From a checkpoint of a small masked image model: batches of 64.
Rows from block 3, named by matrix and row number. Rows with one number belong to one attention dimension. Each number is 500 + 50 x the weight over its row's rms, rounded and kept within 0 to 999. All counts start at 0. Numbers have three digits each. After the name is the row's rms in percent of the matrix's.
# q: attention query, key and value (stacked) (model.blocks.3.attn.qkv.weight, 576x192, the q third), inputs 96-143
# k: attention query, key and value (stacked) (model.blocks.3.attn.qkv.weight, 576x192, the k third), inputs 96-143
q.99 083:397507510567540549505495520517476531494508515506512510517414393505508573559495480596488497484553478425527520560503401438544464408496500496548426
k.99 082:553528512385565466449443450498460572482488541406469506497538542453427507355508458497556509475471545485536484453554525504587438436481561466496510
q.100 103:393572520433529460559513484517489432530480521434498440426523569427408496501491586508488484504521503603524509459472427450489421501550403518522598
k.100 098:480522505542451557482540538513474548460557517531495502538500590516461573581467434506472437548546474519600486580537496560585490530475330543568412
q.101 082:557511522410521544504573617564435433531447510542434597465553559462563499458433526523516540453518512462497453501542516404594567446532484506501476
k.101 086:448501526473467506432592584568432542463461491453544482477532488447430523527488505483500479529509482447428510509442489475461495477510509539474483
q.102 099:480456459464463495509562603402532463557518560445574461476577530482416517527602448404475443517516431467530536539415527458478541451490439517466485
k.102 088:478431449498435467507470574483529500444589533446498622462504432497540594519481479595508541411458560475653464534533476558388515508459480540467513
q.103 090:420551471457472429481547546496563512474551523502536487465518561529472571580424582588504545516452401478528415468469490494425479554434561618596512
k.103 092:463555484458504454594558491565481490532516520507502435463499488572578515566586454521553494533467517499546591486515438519490525548505538524482498
q.104 092:563498518431538365529568542600528512440488497432500479459449483412489507543410520468506469496454538495553499476471429475585550503591443470517531
k.104 082:577499493420439494390549447481589567489403583540496489473484559515478430553334490468501542478549433544550538466497511562591471470491487536399476
q.105 086:497560563408613476430488513519480427440471542523435427579563461327407501512440502452445461524589438476574420556549487454617472502572385499534541
k.105 085:520442447476481527550555416550526638388429526501458446523498574528453464540521582460411492557544557539455487533416454436463544570442597491529508
q.106 085:530604552383559506530548554540541502544468533464577474505583493586498530551524553599405541526548542482562499534558544517492433602465382584514550
k.106 083:407434483437544496607547508457522419460627502491493502421468499501449499579573494514453463525511429577494536535416522462365567466575491463519414
q.107 106:527550525382518472553490503532561466450556537495447427519573535447434525549527538486535509487537550469451450526548509493629506528588449470484531
k.107 106:440545560499466513460617524526437594524506516562395548516481462492442487510503530444490533483464597548461508519537463443518547525464492511483348
q.108 087:518429560413482489464498507508579492531559563501577514526488535450582464561627449382595479480592575412564505507471513526418549429508465429524421
k.108 090:484558548457483558551488532405572497511463520389523536479537464399514468539425520422479532477438483540599425497554478381513517544453438483564494
q.109 098:490545548445412543482536540490488488530559510519481550490454498519416521505490563501558525509396425553493490508501525462417473610480550490516503
k.109 095:505459441484519506478499492468468436549588563516514480442467511489456430490421519552546402514484511564574506490499599532459495549491551433449384
q.110 120:547529506497551474552474594542450526428485464546470502555545601525461594446444423530497567450444434574456424466541507480561478526498464477474489
k.110 109:520495472525570482493623494527421457393528492528530450544583532440490460477530372557482521479535565476432477471441493493530491574532483541409549
q.111 080:457469450586497499623472467486605441538534441462529444517534541476515441577521508562472416420491561542522460423512570528503511483527455484465509
k.111 084:477541415550580489529501541495474351523547481508495547500450588584535455521512512506519580482520511562504579487598489547386573542479456562486464
q.112 089:522563501558475469455508472584514431630533438469488545480538536523525489474508570445448395402523562506475419404603549504568444511436437511473499
k.112 087:478435489504414512478493438510474466573516542467464522582509437475438456444584617564420509479477521490610472468517516482430477477443488533521436
q.113 084:489502531512515482520622515527440476536491522484521498594548556503497524417482515447513479399467521566420517561456530472635453565501466506563479
k.113 089:462528535487471428540587513522476496502464561535503541544453467487491569462487419563463501494521569532466569481508499570560605536496451534507562
q.114 098:598541575489522550567553518564463465523446540454551592495525481546540528463506512506556472469453576602480419446429482439502536391451511470508464
k.114 092:554484523507508433500501568483503518471528439438447506429581500519534444472526463416534572483517549462579508511587499486475510486456524457484408
q.115 086:453403461498496569431445491418504476456432457549592465534500401521533526455487469571453531505496487464558555534635440506509498505459561487510545
k.115 087:596507592518454563521537477481567503549492598460583539456513523457506461558487555652427456505539463559480516557544440613534464512557524559524559
q.116 090:509527585489459570526473506482483400598474480502534521605490504458524532550464514568571491413529493505551586560500447451446428400484534453538480
k.116 084:449453447372487379426400464394514509540561477425510550380465456436437490568446464469537541463531440586560452501578541559519509549563470456553486
q.117 117:537513509484544445570481562595454497480421560585449578554579579537481502492468534555593535499437487604395429540441540471562477474550495516465436
k.117 103:458462412521540516534457558516476526513479464545450475426572452540546486524492373478481511604531537595464492458503487537521607519478457507494430
q.118 088:531477551372511463509450580526478587522527524503394512491631544503517451522518544467458563623472496513492506408461511482416477508538529467429408
k.118 088:523505601516469473459464564489474498449554484468516563441507563544529522463537467506486508436403534514463443491491557488509496508569628487540408
q.119 095:461391562454416631435480509472536467462556461479520426485538463407503533534566563529541455564550527479461518489516499457466518421534534381552468
k.119 086:455447487417472482514488557509488530452499637476511505471452458518484502523530603488517482529593536398486509503415472486552453531484528500496576
q.120 074:494460509619493497501543445494504447425471432459535601550436348491507495513519603615483570442442462411478472530483520555602532493501448512420576
k.120 081:592546534527606514565522477494524531487570505448418471526560549491548466483435489446503509485532488529498580463519453498539442506543520529523473
q.121 097:593573491385524530505554508563531425490528527449419516509493582503423450442544596362495414492485596591434389438506511487521532559559444528503459
k.121 096:529469409477448522499435573542550503478520513444434540514409495575584471433505454546578604532451562528482451449499520494519489472334544456483376
q.122 088:415521543541486515420473439405464571542484505529585540494426507570585456585489503568471490513515486449508598443502458514400565463456485507486504
k.122 097:414508550511500495461509476449495470457507459586535532480536616496540529589543615455472421463521476405485493557506565563409530541481472566485552
q.123 103:547470460491461564445517525502508487492488478505461497422436540539491448485511464429535470515488505460513586505491469488464542515405553417479449
k.123 095:538488562460461517491462525530499492432458580468461484489527560507531465479476410429498453507461544522531509483497407428517495589541488554520532
q.124 110:464446519449500452500534596533508491564610520501488550332509564398496460468556533505522578607591542440631587368503510506456510437578494416505521
k.124 104:431490510559406528487500506564507501505492515495505634524508537455451470418509647440517510517486557477496520459579495481504455485571504433501507
q.125 090:445528447522514491433475487540399435407393562522532565553488535537476512530412607596499497455500573486396447482481520509512432542523572620469475
k.125 096:424575492408565520480506505595493504554527487538432457406541409504532446576406507474487538553544553615555484502490534519513479469454325588539437